config = dict(
    model='class-conditioned image diffusion model',
    dataset='larger renderings of crowded toy scenes',
    train_examples=90422,
    image_size=32,
    horizontal_flip=False,
    conditioning='class',
    arch='dit',
    objective='v',
    cond_dim=128,
    targets=['light from'],
    num_classes=4,
    cond_dropout=0.1,
    norm='layernorm',
    activation='swiglu',
    mlp_ratio=2,
    head_dim=16,
    fused_qkv=False,
    qk_norm=False,
    inner_norm=False,
    patch_size=[2, 2],
    layers=12,
    width=160,
    positions='sincos',
    optimizer='soap',
    beta2=0.95,
    lr=0.0029,
    beta1=0.9,
    shampoo_beta=0.95,
    eps=1e-08,
    precondition_frequency=20,
    max_precond_dim=1024,
    one_sided=False,
    adamw_lr_other_params=0.0013,
    steps=7800,
    batch_size=128,
    epochs=11.0,
    lr_schedule='linear',
    final_lr_fraction=0,
    warmup_steps=780,
    weight_decay=0.05,
    adamw_weight_decay_other_params=0.05,
)
Rows from block 5 of a small class-conditioned image diffusion model, named by matrix and row number. Rows with one number belong to one neuron. Each number is 128 + 24 x the weight over its row's rms, rounded and kept within 0 to 255. All counts start at 0. Numbers have three digits each. After the name is the row's rms in percent of the matrix's.
After each neuron's rows are labels from the 100 images, of 14976 (inputs lightly noised), where the neuron reaches its largest size: "responds to" is what is common among them. Only what is clearly more common there than usual is listed. The data: larger renderings of crowded toy scenes. In brackets: how many of the 100.
# gate: MLP gate (model.blocks.5.mlp.gate.weight, 320x160), inputs 0-159
# fc1: MLP up (model.blocks.5.mlp.fc1.weight, 320x160), inputs 0-159
# fc2: MLP down (model.blocks.5.mlp.fc2.weight, 160x320, transposed), outputs 0-159

gate.106 103:120129139116147134115125143188119075132161158130120164112112100124086117167126126138139135100121126152122147153122135160107164145134070170135142120092127104161103153124144116115094116133052100098112094094155116118124145144149126082141157091120149136114113128125112104154090139126186135164105137115108115126139127125102114099137114136179135105129117127114142136120174129143129160126138136177105088133133142077127090142100108134127166176124130116136139077137130064129127095126124105
fc1.106 109:101133127118149128168115108096107187161141134139117109094088133114102156133137099133129115165111128108156123127087120122141115099116152089176128164131138125171122121098165124143175098111117145134146130155106132132125096129113112154168140148194118122115127115158167092106152144154099137112171141165106159132091124127136154185126147127098094144127114117104070089147087164096140146102122100098119104111106110161137144149139117152133155069108140143099105156140118129119126138126118151
fc2.106 126:155170095125089087139081106123132131120155152138094158115158117126113099113119102088161117081095170139143149156137104138093118093168154140100124164168100136138122148065134134101176136106141139121100119115154104111158153129123158110156125123145117137143118111124135146125131105113158134113183086150180103180144111126150124127134141124111168166139117091121138117143096151142178107147120099103128133085111143116109148119102150129130120104145088113131137146112190112107138120133107139
responds to: green object (60); light from the left (55)

gate.270 106:116120158161111117142160133089129098112106133174168105174140120123171117171118126154136087157144112101141095144128134152103120112124131155117121159151106141146114092129120198103142106138100111122085146142120143140226127127128100126136138133156105116118141114125151148116119141189126117117151065120113144157148103138108109149146178129122142092138124115114116131129143134122117155105147089114147147193135091132099102117092100119105114120115137120171126110143147123142165106107141110
fc1.270 116:131123121110121135154124105131097136153148114080117108132127106123162121131137181125111113165166164135108123131125097189101123141074119096132129150150112105130086095151149152123117138116155113113136175162157117189190104126126125147167122131150132156102150137100087157147078110128109142096156144139170139119108169158111118133125126071091155126127128176131149155117080112131104167126140152096118142126113107123098173114097145106141144107142102117119136115138143140107162145099144129
fc2.270 103:167145131114139120099123104131119156149123144123138122106135148096090150145074180147101135147099112096144080109081177153118108114143150113119153149161136092095108130115126160149143128098109103130137136095090122114128104118106118173132141131123098172142151114113162077132111102142086131125145136155085140138129102104150119107138111129109128125150121142153136138133144125120133136150102161121125131091140126061082134149209146151172113126197117141156140116098142131093126126148135131
responds to: green object (61); light from the left (58)

gate.148 112:087141152150091158147166098132104160122116137123158117140160121132154113181152125123119145158149120111155131135172118138096151116127125100142172121092179138112080096157142116126121142102159127165092117113134143140139115120150118152119151104107107135121130135128139150097149155105140142176108156095095171119161081102152152155098093161153088119173160120131130114163117121131113087153127114131141132158142151089110128142128121111126133124129147157076112169155109104114165135170070137
fc1.148 100:171108174095145081164143117102089149114124138082117120121150128069149130130130139119128139154095091124146102130179095117110126129106067107125151123142149116098110110137156118107117101118091104113107098127154173143155124107121120105135158158104146181132149128128139129141108159123121100155121166126137151171151114130147124162114121135152142106188149133109103093153112140097103076179130075101141108134121131123121126161120138135119133157124102134083113130155085104135122150149100146
fc2.148 107:082109100128124102155147129125111168145131168154156130135146118162122179146130119072091161166117134091135127145128095118132152126149151113113142125151128110125136132158196145090129116070145170149141135104150151125124131114145103127123173085151149123141106101161112128136141117132159109123157157125120127109120135121132145140130151108113126161125169089133118129133116159100129140111147134146200115153142137070136122108127120136194136117170073143123125162120139128194116143099131113
responds to: light from the left (58)

gate.187 095:176173130132169119100143160112111146160147118162126144118130133141111147081072098142113130167183121091091110125140108148081091149099098115135170114083113135152089141129157125113160170107096150118119137106144119144080101130122116119136134104120094090116090116115164083159168136152105141110141168137103126126099137122131141125129124097123130136115104136069126114147120108114125125145143118127127141123176130140129130154108126106083092155128117116155125130129092140156160076093158141
fc1.187 090:163176153131088112093130141142138116168117149146178118135139121125125167133141127157111132141111114124155116129146137142103089136121086127093176126111133156091128140136099157114152129156095165156147145144163110156118119127140103131110180128138166107138161139169115124161147119131137114140101127079096174115142133143081145114137127108122088171157113126099158123110155069113126121127162060096149121124118142147135215127101140120165124155114152137125120158134139107130122121151120113
fc2.187 090:143120138112158158101113184124126102127133125106130137142163158166137150150126101143146156138114114148096103140066152154114091131149130185136176114173148109164105093144104133105100121093084153152128164140131118112150137084132116125135131154159104168106132137148107150147112186068152104119113136159119146133132152120094118128124151136122123138101150130139106078131134125168125097112172173113158160105104137159118136120119117121148166123100104140101153115147117146087114149140084133
responds to: green object (59)

gate.59 100:099169110109138153104083085149112123155162117102113066080153153141129149115102128110137160129148121097137161119137119112106096134122126129135152185114101079098097151163085114113136173110116087118148130123153121119138118071087095071126134134115113141121103169090110169146162126142129158145112124131130159127138140120118154141136173140102130111127118136160137075107089123144109103134160156080144122137143106091163114110164159133149126125109114109102115133112119134113120113161125135
fc1.59 097:179143089131154127118175135128134141127139122141133134120126095109118159189116171113146146126090157089085161120073084102116148120137136159119096121114138106091090133142187099153143081119154125105100138102143100109141099155149116137160126128079118115133130108131158109115108116145135102101134146139125112184118145112162116135154121091106090159091143146080130097138152147150099127104161135150120131134142165123107113135109127161118094123123126124142201114130147119122140154154150123
fc2.59 092:115158119078165133150111124101152083056135147135135172125150101124171109115146154145097144153142150155152151106121114106138082133141099129111160146143138116072105149125140175073139108120145129140146201130141111110130127114132134139119129129090127117104119131121102116168125154116151133097104171102114141123106184114151095134117211121145137158154128138160134134149097139107161151113151093109126115132167149098123156128153136105135142132137114143133096126138121168139142114148136144
responds to: light from behind the camera (64)

gate.237 093:130124120125169163155069122140122173120117139133111141091114130077148117118144167106149107118152156092112093154142130137161113113151073203131122123107132130156121183126100109158145130105103119197118103103139144106126107136126141081136156129147152142120164093141123129141127099108110122109129128118117162138096104172135107119135130108106157154097108108127102124120138157126134120146121148122170136102126162092092125122140126128116174103102121098184152171140154113164117122127167151
fc1.237 096:153122115107090115101131116149125116171122125152133127109120087179138166120125107117111120124110123119131137102127105138144131101146122096149141166109098144136097084144129126109158135126125127108101126183156117106121152107112157148154129157096065116159108167116162176133078131122098146098146114158148148147160145151112119127130185129156133114151088129134127114133109149173167150121099165181150112159150107141120144167140120101135098137159117153096155126135047142115135141129096125
fc2.237 099:120132148127156134109073139149174116105114129147118137122139149106166093098123162116148127122148113095131169130157143110190120101112163108131154107126105098155130096114136131115163134129116105164162096106106131124106087123100103157139154123092086127128140161134121152126113187170151214149119110116122155103119091124119161108179141124154129125140112148103104102160138092136136133153084149129077142154105143130122126131139085132123100148140114145164118149150136150118159100115142139
responds to: light from behind the camera (97); yellow object (66); its colour: yellow (26)

gate.287 115:164094135170117132089167112118105119114134125112108134090107090120136117111130148108134128116135176123169088146188133109137157139118147146120134086092114121070161174107111146137123132101114082148136108154155141109155090145124152138101146126179150136108135101164138121138122071137141127105116165110102134109143105120163150169153126117099160086104135137130095142135162148122141137112134129165144104170113107138081118139127149172136135112123163143064153099096143115124126157124135115
fc1.287 089:085152143117121097174104141091155152120138177164113164133129131160163108149173120151170120150165134170113144097115118153142094126084114165104115151147123160155158142114119147150138124113144087141075158159104117149121113153138170152148109111107139141147130104141141114128119149115162181138135160117137114140109181100143106143105098095111130155122111128175131126133151113119158110112161150126131115161147124123130101115167130094141116138124119124090163134161114139092166065132151132
fc2.287 104:077135127134144159132212136122162089138115135150136149101123141094088190137159148129160103112167102126145106142112112110122122143091139154108166058110173120092124135130115119103170132114088140154161095161166143126129105125094130128124115168124118116104139169158149133108161150108073125143140147166096119140162131133129168153136140128138136123094118113132120152122109089083161108104135148119140138096150129123114108120117143114140112125145111142141122083144118155131125156129164154
responds to: light from the right (67)

gate.42 099:152122159152107134163114133124157137124144153139179107157165139164129113161134141096155152109157140143154134148133119175105088077112126129103124123155158156134082114135133134102130132117140138141110186164125160140132160110092163080120122150118126159170115178128141113093105181080105118120147112133134165119106108138134149093157123113143114152123113097113140095095109130143138103114137173146159132094148122148100122136147114100108147152117101188079113130145091131094137130139096118
fc1.42 089:075128120103196184139117151118117123133105080094142094122126135147112122133157121078116169126134137136138116079134149131090091088096140085134126145133137127139106120126136173095130082116103145123140123139140143113123101109134146150134179111121133093068147150105121127158126154124130135098124115203149141153155154134093116116107120146140177133080113146144111149097122110170121128134140148134126128112147169127155159153133124138142162151142121111078101127128147147115140096137115175
fc2.42 090:157113160113143076137142124188113177154160144120130130122104105101163113151126136147137119149120110160155157143132161112123095114141157095104136181173104147108129114118102162133110123116132136093096117134100139111076133118145172103117128115126141114138108111133132113106111109165162112129114092095148109122134141139147148105112109132128110127139120177116127105099203142151107079088135167162089134146113133131123140142132191129101159144120128134169134118177123163102116094165122117
responds to: green object (61); its colour: green (25)

gate.166 078:117175106137129135101085096077165143192172127128120129114105165132152165100092111102120135105119177107112106163100119122153113117135135151152097137116105106135164138109163139149109106123083150154130116106119090147092139152121105135099115112137109118150119095133168108159113101082133148132115156136090104131119146116140128115153103089125137129124116134113143146152137119116127098158172140090123135124130124145130103128139114067110116090164074127133171138154166125110150137181088115
fc1.166 090:119135120115148170162184112109162142141110119134114155147096145154108137150127121104132123119113120094117123092158117134139121097113128148138165110178134123122117087126115085171166093151135092152148104146129174170132113102190148074147144148175151170175114125105125100141112132149135146134108146144125084140110128119116100203138102158111149129142104152146117086171111111117135145124084155135082138117145088136142098113142123134105139110139111155102111136149128137136126098154106134
fc2.166 094:149172105085137143125127138070134111098158149126112143112128128150133095109146179127122153118118116119146147142155078098129130183162143120148134149150114166122137093130065133153132136095107211100152090098103146152098132147119126134123131140148138140139120110138129141132140173183153143128127150120133111128167089098142107165108151127125154102135125123136128133091139147111180157175090100134074128148121161176097109114117121112105118121106131134109138140115147111133155109116098132
responds to: light from behind the camera (51)

gate.44 094:131158154118146137134126124055132129104144169083142140094115120170100154140199130131171110133102109094188115159109136099131116090117142141122119109113173126161088133134149153119111147165109125112143109137134164111100155111147136148133160118117142154149131119172129112113104134137160117118165141107131124134106106164168082148127159103130114114128093130108157110154121147105156119153111105150122130126090133148173096127089163126157127125095140116103168125151104120084132133172105154
fc1.44 083:123086125085128144100123095105137081178160132155164165088096129135129133107138102143109114099067112111128132154099113134154136152110158125135136142131106114160115104136163137119142126133126047162102146149137122130118141152125122127116140128193085135129075145136148128115094138121120165109101134159105116110132118149143128126118091122133125155158145129136135086129133103108123146119117120144124108093151171112172127107150154119088150073119139174124146121167096117140119097135133192
fc2.44 094:125141141133071123133127134107076129099108097120090157169149110109147087135197143153137152156178118110141109157120158094104131152121131125122135150102170104144131104127127139162109137114127101126069127142124112165115145105132133115134124110127141157137172103083119138111101145128116137115132160144120134157126159087146130107051118117117110106157193153096102083126116127123104141081146159115114098113133124189149097131133136152129150111125121148109131126100116124127128122138163165
responds to: light from the left (79)

gate.307 088:119141108098127134140109136077155140125131149131132106106108169136131145144135144073171131141129129129138173138108197125157108132162164111093114140089149131136105111092115153084130118149088134132155118081139134143104162129098197115164123163101123130110147131142113066107160122201095138086083112127127117127129112130116111143117108105128095140108101152092137111110134096112121155108116129147120122136143109100123165140114142166133117110116134116113117156082122124168128166142141162
fc1.307 090:129145148054106139112090117160125136138097134121142191142127085156144099137128160109131143115081136098106159084136171117141135126094123121133143113145136172129082104092121145114132111153143115170135134110108122154147142182114117125161127098155121140109125127125102108138143091145079090094114137109091107128126130119153142151126110137105126111091080153146109097102137152107108138144133123105142122098127079111099173175126134115132173093120114115107159165131127122117104089100120165
fc2.307 096:140113163176149115095148154161132125139093148110138118090094156142132146141111111128158171138151118095159173138124108142103133120142112155138115154138143144156145130094110101129135133114147118119140123103133145132153168140139101137082132107150122122135117113111076144130129123146094124121144105137080130121125162127141131110131128154134121089134088092135136058101102141131103130135137140191092097100123077111165149095173150143105136134111130112130079037112134092117144091128127153
responds to: light from behind the scene (59)

gate.283 088:129162124145184135089123101105122120104171117132082165117166128123146127081110137098163124152133140150122124136127168173102145144142155119140116143163110104098118077103156106129155179115114139092160130128141130131138157135117130125134127120119106136117143117127121123124149119164134133126132124162091107108127099141119103156134153158116104138156080128134102137131109109136124071148128121131149148126118115118107120109134108125062100003122135115117119100125113159085132147157125154
fc1.283 092:112138146142125116123144140117082161102159153140138143121158131141125115127119102103177122139133092119109150149124120134152116126157126128104141129160110113113154123175078125079137132105116137133139115117165136157121170139158126120139160172116079133104128139149140166108124142151111130124076135123108109094160114179121127144142170118121093134168117114111110140143113149093158124140080166134160106174129133165103108127132136133121106058152109113065114109144075153166091118094118169
fc2.283 105:125115180118126120135108112096143152133146146119134139138093178136113116137135115112196121109177128127135115147146126084155122116109134162120124157106065156138121126125119129116117118143166126094104146116131132188086118145129120167135163128074080101137107083075150140170124164182094132079100135066136124105130152125132146115142107117184158124103123149141118110110123120118113152144172131110093135104124108149111110117119122121151158140095123139117115103106152126140129087145119124
responds to: green object (57)

gate.78 109:147144126145096124136137119129127127122131121099143144133149110096132125134134121154087117096107128153111144099130123109188140123100103155140091121083111106109095091146130096149137153084098089167131170080091098151099158136200123124098158175127089089152124143123124158168123163118129138074094154145092168123117124128159127128127170139135100111141166146140128136157120135119181092110167152107144106119118146145163145148126142144108114086108122099153117145140127117149151103122108122
fc1.78 095:168135146131115123160152108120119104084142136099143117159173113155140119133141144125099107183117141117101171109118131105123128105143148108090146150149101060126128105156108111129127105124170094133093165130100121132118122204131144097117074121132146136102118127167131117141119069082075131120118151118123105131128128168101147131140128138147131100116144156135075111151111115087147125123089104142147165136100110118108141138139131127087095145059128111129140143140101144088145126129129125
fc2.78 113:098149090112115172127141118159146150121124125074125113146157145153118149141113163110171090162146157118114122154127146082104144107144136092137135143140133128097161182130161131139114154125139135136115097115114156151103140152120136163121114125117186119156157124147130127093152108109140119139081077134108115122133110118123131161099174140128106097094079126165117198093075150130074116125131110151144140113116168096125132135117106134118191126111133105109117130102122145154124129090148128
responds to: light from the left (50)

gate.31 101:135136131116112120089141143144112151147127130129153131117111099102143111147143155137123140182138133166119108184098144082105133169107137095114115138082141096151136175123080109156141138116103097108131139100142088135146128170148138105142107120092076150123104105144104119122125113121155111107123121088024117113114122135112121151128111125108092128189149091138172143115131131089099121110092129154130119136159112118137099094172130130123114144162130140138131097154147129156167101127128129
fc1.31 095:109144115130145136169123133127144106090106086170092134126135124154096124146120108134146148102138129134108152074137130162100131130131115149125114154146139130148139165167115132146146145126167154152117118163136126100088120088127104127128105127136119114093125157095151120132129115167067169103153118149150101143134153082102145149089158120162153127086109128154093082133149145129134154114128153098123154129108111132168145138119109119176077185112080124137138118115141086084094101112106084
fc2.31 106:146141158120132159138114123066146124128145152127107111140101148144134117137109157118144146139156117124157141123122141156118141125141125167140116160096108137116146080122133160179182147153148116117079145137117123149116161184099080148146108111139149121127098131158129138080156151167109173147180111138126119154165140145138136163130153115050125131127155156109153131104148136109187109155120101126065123123109120153133107124124095158084122125128175102133119132148116127139111159151148133
responds to: light from behind the scene (67)

gate.131 113:125141153140128117125112054091108120132143128125126086112148180075119129147115104136116148156109096122142160152179170125131132134102115118104097164134140143125144125165098156121078158126091138143104068149132106115171119114131143163167147086149085113146131117137122123149176097139146125126092140124147152141159114114060144130146130116119124088139146127131130152134123115142109115138129123113152084142116139124115156142116129129107126113190117125043108143126118091152133121114111135
fc1.131 106:133170104111143111167156176126148110148131130144141156151122093133146115106136163090139097134148150128095127103092098137128134139139131133126138131160115101110164081140162128115133089120131119114126112141103136136081119112119120154131117150138174129126145116094101130108086107162125109131186107130092121122128120168142114133163084143095089175133102123133128168123129099105114101090095146157130151088099085142092112129129153151181098088077131121174120099163112173133094119121121134
fc2.131 106:144121155136155181125084157131129127138103143111103136113083151108113106125124194150160138147172145162096084106150129151151098098150144105104102083091120162132138149107119109154106106141123078141130125144093097115150108105111125111125119121106129142147122128104120113167172141124044120111123103124103110122147177125161142128135117110081125102097113140130132116096143109170135131164128123094094127115090084137148119127103090138132131102083142100105104102135128148116116115150156137
responds to: green object (61)

gate.169 101:111166135138124118153146154133100116109122088126094102122120169109153139126090079139164145112086111127178132129122111137144149151120119124129121110127112137149137114103172087145123097147136107113142109101087140131121150129194168077078128100109128068123167117112121093106115165120118155134145112152129113100143108092149121152105165141142144179153135166092196131109117158188112111135146111100133086143135140113128136119112146165125122122155148135131125086124115155113145123124151109
fc1.169 095:147136091156129171156153162188139168146132117134132180136137130160163114148130091135105155127125083129116147147104112148136125128107113128143142099152155129154134134123165125060145114113142132096116184167120158133107109110126112134105125141110161081117108122141111148109135163118081148098145125150146158098136171152119103130157159104133102109115113123111116089105121100107120156099157143107085142135125128089108120109117151143089105083106128158144116109126155138143150092173181107
fc2.169 095:118128097146119116158099125163084157096084154140154137173140174114114136159102125135137108158187104099105119063161116123151159113128166108141119155103123106113118132086139125143117109129146080141150128131124095116125140120099107128193158156119113125155120139090124133158097153146086142156105155151155115150122127109158124133150098127100121108149096127164170175130090131185139171133106103156131112127132143139123106126127115142078159132145126090133109146124137105097149115138150114
responds to: light from the left (79)

gate.276 096:120113147109198108150122104138146074112166082124111139116138126130104126107126117108129114136065078122104172127149103124142175137125099121135113134133118076159110110139122150116103111136148116140087126137128162136111135182105098103135154157081124120083106171129122160140163146166076129096148096080117103148168111156142115123135121117145157133106088098110113108125111143116154137104139127147123118145104156127119145163177121097143126135133124126108105148156078161118122115120111103
fc1.276 110:119129126070177140166151145127100110135084139130162127109139142145121135137081131110168146146134105118121131112127104139106204138142125152096120148118140140136146120112121131128129127166142099141120135127114134122130105062112152144067110116080187128128167128152140130099151161111159140161144120126173148136157133148126136130133112089161115111146136186113148122084113123128114125130084121114126156127160102101135106090087132109121123119150111141196139121142136114100165125121129189
fc2.276 099:141138086113091124137111102155110080098110117122138148133120138167144127129082142132140121125093147122109120122124121163147134121158143118124114096119129134127114104114142165119179131111135082130145152109156128126127119181101090123206115111158141112120124143140177145155136115088124150123122110097085129130104126191113164107124099147114116098073137130101112115082147104134123120130172160198137148110161123142065139111115123132124152120105116131111092108140102096152108151139166118
responds to: green object (60)

gate.18 101:107095108131132122098088135122123188168106132144136125160142093150127131119097093101167095117093136099142153146140105145121145127103137147102095132134157108133120153133113103054152170106124095119089139137117146173094124129120131116168123161152111132109161134125119122126080162095130138107144121121130111122135174080138126119105129140073116171127119113150125133120102117084153119105113106176162108109145122128127099117141132112148083155154139125130112171090158121127165145171169100
fc1.18 082:130131122151102120111144159151146185117110145158154107129142093144046123122148130119084147096123154171128131142070119152148083138138099113143121113155124159124142173163109136131121082132120137120104157145130118143118166113146134139137134153101116113112139108132111144121148145111154121171123121060111126079123148111106110127136144141079122114153104138119143124116096139151083137112107116159115125128102130079144087119109086115140125170093156175123117146130117082088137157164124105
fc2.18 096:139138147078147106105159093108131175135123153159157107122127118130137182143120130118153147104139151110116130124101143139145085109082131117170062116118134171116122110128103178182094127123116155148139128155135141163143145101134169137111132136095109121094084136141119118118075171099113138144114145140122112155138135158157084124117133116155116163108153092130135157174104092150156073136143113124150131088120130129084136138123105090104130124123144129095138078135143119127148102161114134
responds to: light from behind the scene (59)

gate.94 101:122128090094134124124162152096145118157111141156110151079102122113117136123128169115116110062133124147103172101139107153138147129138097162119135130139104141115106168153094126129115109110130141110130131121094159114068115139169134133150146119114109116147117102172110133179138143114110102121156141130128079159140114150136120146142144083068137115108181116124140102092111142149133135157172083129119099097095107090145129134157121098159154145137170126165137171153137107145172123115103104
fc1.94 105:092106143131148177096122120140102095085119112143099108128109139116155128108119114065158166141105090149112092067159126154134105113158175120169114139136147156131120123128137182122064098152132112111140115080152106160165148151129154138108124119122143119095099157149177115138127143090163127103127086123127159094123158120120144140119078152106153181122135144158103159137148160133105129108139109139105130126131138144133152121119125135151130105126092114095117152124106158119097111126128164
fc2.94 118:155118117103144158054161107080122133092155116140140153117127192110164092125181119131123146179149126128119125132139095138146155145171151117112135131148127151128137131114168142146095120183123158169146106112148117144108133122131118093135152142122165121121110132141125183124141142129138164117147169090114129114139090143108090134086114119089138114124107131114123146120154154078152151154139132135148118204100152121103168127127127127144108121116159104131085097102117149113155148146121127
responds to: light from behind the camera (66)

gate.235 089:117116154133118144140143120113112169123117101146127078103127154167085156136135144119125131133123119121139172182140135144144111175132147124131151116130134140148148123124109125122146127171141103107149154157082136077192164114084135137126131137138125127113108111114116130133101169101133124163069115072134101097135110190117125116130112111101151061143142120137142119140151141085170123144113153151096148161086084136125111112109118102100128138131141134090135161129112155135154123153081170
fc1.235 102:112132133120123120140135136157144114109133109139135150082160130149118132133150121189175123131170115137142105131138093124156124155167138106134164118150090058137100104104070142108136110099115149140112141107150137093109123180066131125161103116114114113128085093151103172126097103039150116181108123148152114129173135114140140150137105113115137136113109115141141114106134108120155111136144120121132134138142100126145152163140091105099147152149145099177149114122111119134111107114150106
fc2.235 095:111111177092143090124138088140125132163130136139163157179078130140090126116128149145143134112097122124101107131098135105138131113136135101121116122122083075124163107126087135142127120141095119131178104071123124120129166123126122124103128118142120107141146165137098139101122127057148143105144145117164122166064192097120104110147131119140161144115135160140138102165123158135123145098158114136112146143119125137167136115127094148137174135138124135067109113119095164139107138158149104
responds to: light from behind the scene (74)

gate.289 097:142088119105148121128085076128130156125154132131130122141127145107193101124056114090148096140125130083115114152123085121113132164132118140114114145121144126131168128161082157170113148132077090199123132095126126124142153129124131121123149091131177146132135144160139130121158113126119202140121157061113158152113089094131140116133133129082179111172122154133129153145116094117100130127134149129140121142105117130138111122083138135163133112133126110127122115111139137131099134130127107
fc1.289 096:087125108134161104115186123150114125141099129112125114154128084158132105150160081096128109117160102097144159124105092136098146148174148128124122124109113131125130111186107122102114117170146144104139115144123137090137160147115143094117103118118111150143146132105149141116079181095127129110103117152173157132145148168103088124116138107165166127092164136126117119150137166160126151148138188112084138086161115107148153150113127132125151195135153148127109095107099135135128125142132136
fc2.289 098:146137148124108155155061146105122134128151141147133149111083112118154086122129136164145134152135135108118137148134158146103119131203097170110103134122143108104131121098116136115115119171145089079104152147126126131093135152163146120146119123149101098104098127095120081151098195124110113119105123141129129084126131135137108114147139139110129139150121162154159097121119169144150117181117116139093093143165139132193144123093137129142122114112132096119140072135076151109124135111161144
responds to: light from behind the camera (70); its colour: green (25)

gate.160 101:098135128124130113094123098103119076144102111120160138076139147164131134125124090106120149140136127128119127127116123147112125131100145097116121149116131144145190138111086170113095072176143099108098117069140119155123108112083155168117097160112120141114134165166138163074163154099132099116142129127134095164152162102126104161120143120074164147163124135134128114152112087162123123099125115134132108159134148111134114142119132131137168145130171160115109094110178114146136144141146142
fc1.160 100:122118126128111140126125145136139123123135180159131151115159098106168088133158132165101151119170145133099108137131179167124091136155094112149118110110138082123126160115134142122118105110101064117166131132135122099113095125157153115125081112150155138130087132150111105134189119158138150138143115160146144086131116093116118066134140148101133162097167132105168113176122112128150145120138141170157153116119120106114120137109140142160125147161164164156092142162170123111114142148160136
fc2.160 100:142144124092137114172132144101149115112132104187133158159128158151154182128131111133147144103107140099143132122121111108113094145123129104109093119138102163181135072116144108114134143113127100115115111143140118188102109116087143129134134133127092111112104085066139133097131140127149134119090169107117122105096105156110123089094093148167138131109135085143120117153160138143100133146121158159146097129131123169097140132180145154108123126168096085112159118106151087085135114131135119
responds to: light from behind the camera (61); mushroom (32)

gate.184 103:126135083124110126163122137127168187141125124138181118154153154097130109144132148099109102144156121087133142117141144098132112175077119122128132115114151160145139125116099087085120135125150129121123182147161126144137136102060112128099164140121101140094166099051127107102114139096151140137078127131130127117131120120144124173105158140100118123119133155113135083135117144082123133139134103143129133151147098142115143155166106125090151123166134116156134104113115108096089151090092119
fc1.184 113:114119097157123194112095125107131086146154078111139108137143088144124134142116176123083147134126135166123162115165129130138134112130100137145095133116154141150178166120119141144088125120140136116129127127115140111128079108168126155136163100116138150097086158118128148098116122159141173156140117103158094131155158147121113126154140101104164147152119121150168170140133113143127117171098118140154148124151140161112190139117116120157138162135113109119161143131116152161136167178179104
fc2.184 109:152108149132129104135157131153099080090145115106118170116104190117123193151108119149086169094141068130147078127154081156140123107175120134105131132081099127114130141143111112150117124136090144127160104164125082120132108140099115129135143118135140123143145133116160141090132149195116118073143108114148118110144165121115143163153123139135091184107138146115120163142135096142129144105111136110139146121130165156134112147136122106103120130154119109123111120122104117110177161143113142
responds to: light from behind the camera (50)

gate.100 096:137078136084173147168108137119137129080186143145097156126164131092148118145131171144108149142160138127107139139141099145097137103134104155137089125156115103154075108173104110141138106145146119126111136154088116153112168179087119120131141129111131099118150094090120148146140115123151111077074134140119140138135138157113131055091126074146124087112139120130125143142111135122155156128117156138127141123120132148142101122141119090170117122143154136119129161134111128151131129137169174
fc1.100 093:105122117150131146128130128097115110151117121111152100155125171093143128117128144107150118178113123154125102142148116106099145152142114168112123118123123113070149124129145085138108140167135176110118107134110119113167139069110120146139107110134117116131183070121144128089087154130058077195138105121136125137170100117097099139126101110123165179087116155144127116144108146103131133091100133144153128111111106128144120119115120137142125129120116107130057126179149149130124130115111120
fc2.100 099:154103101104108136067139109120130105123161119090140150163171107121131101136125129107158167134134133131148150120117130118144108118114117124101123132184125150124131147116133132151106149117134158128129144145144127062138156119183153145131106141139133128105099168144189129131108137137116096188151107105097147099145129140119155051115097142096128158101082109159129121163159125127135133129171142143158158104138143137111124134147122143110121116175136128095177123134161107159129104094073154
responds to: light from behind the scene (67)

gate.132 099:126160114126139102103141140120124134147144106127120084100069156135097121123127111090119123128139130112125156146127163101126097147182127103165125101141112134115113147155118154137138130105135140129087132151114112189112089121090138082147191137091095129145094129126120096184124153145133116111132086150132147117093108063126126100098143119120120125139111119114128138065162144117165126160098113112152157125114124108109138145136151115145115133143098159147131144147210138150093131166119115
fc1.132 101:134139119082139125119141159139126136140075093141136099045089089109119125127072079113106117088148112134137131123112119097124145167090140103140130101145108154113092112126083149153145128177151146143129139134104082110117146164070114153137126130134154094137143075162119105142106110120134123118137130084142159156094100103152139095099151154137138088121145170100109119123124137113149124112155130112109121118088115142121098116140080131123173168126114144128126094148140137142119144115130109
fc2.132 095:144104124110117181122116144107159162148134163117128150162124113112110145137109137168153131136066120158147141135105149160118133126151139122123112113141112111118116108101082132155128142134160141139141140112115159105130140171113146176117170134171138112129145066125110100149122112079130165149088119191120131090172105136123145076141110144107129150135140129150152149175123140158164127073136170158134130131163110150111136128132128090080136126138117114106111112110125129162083079120103122
responds to: light from behind the scene (77)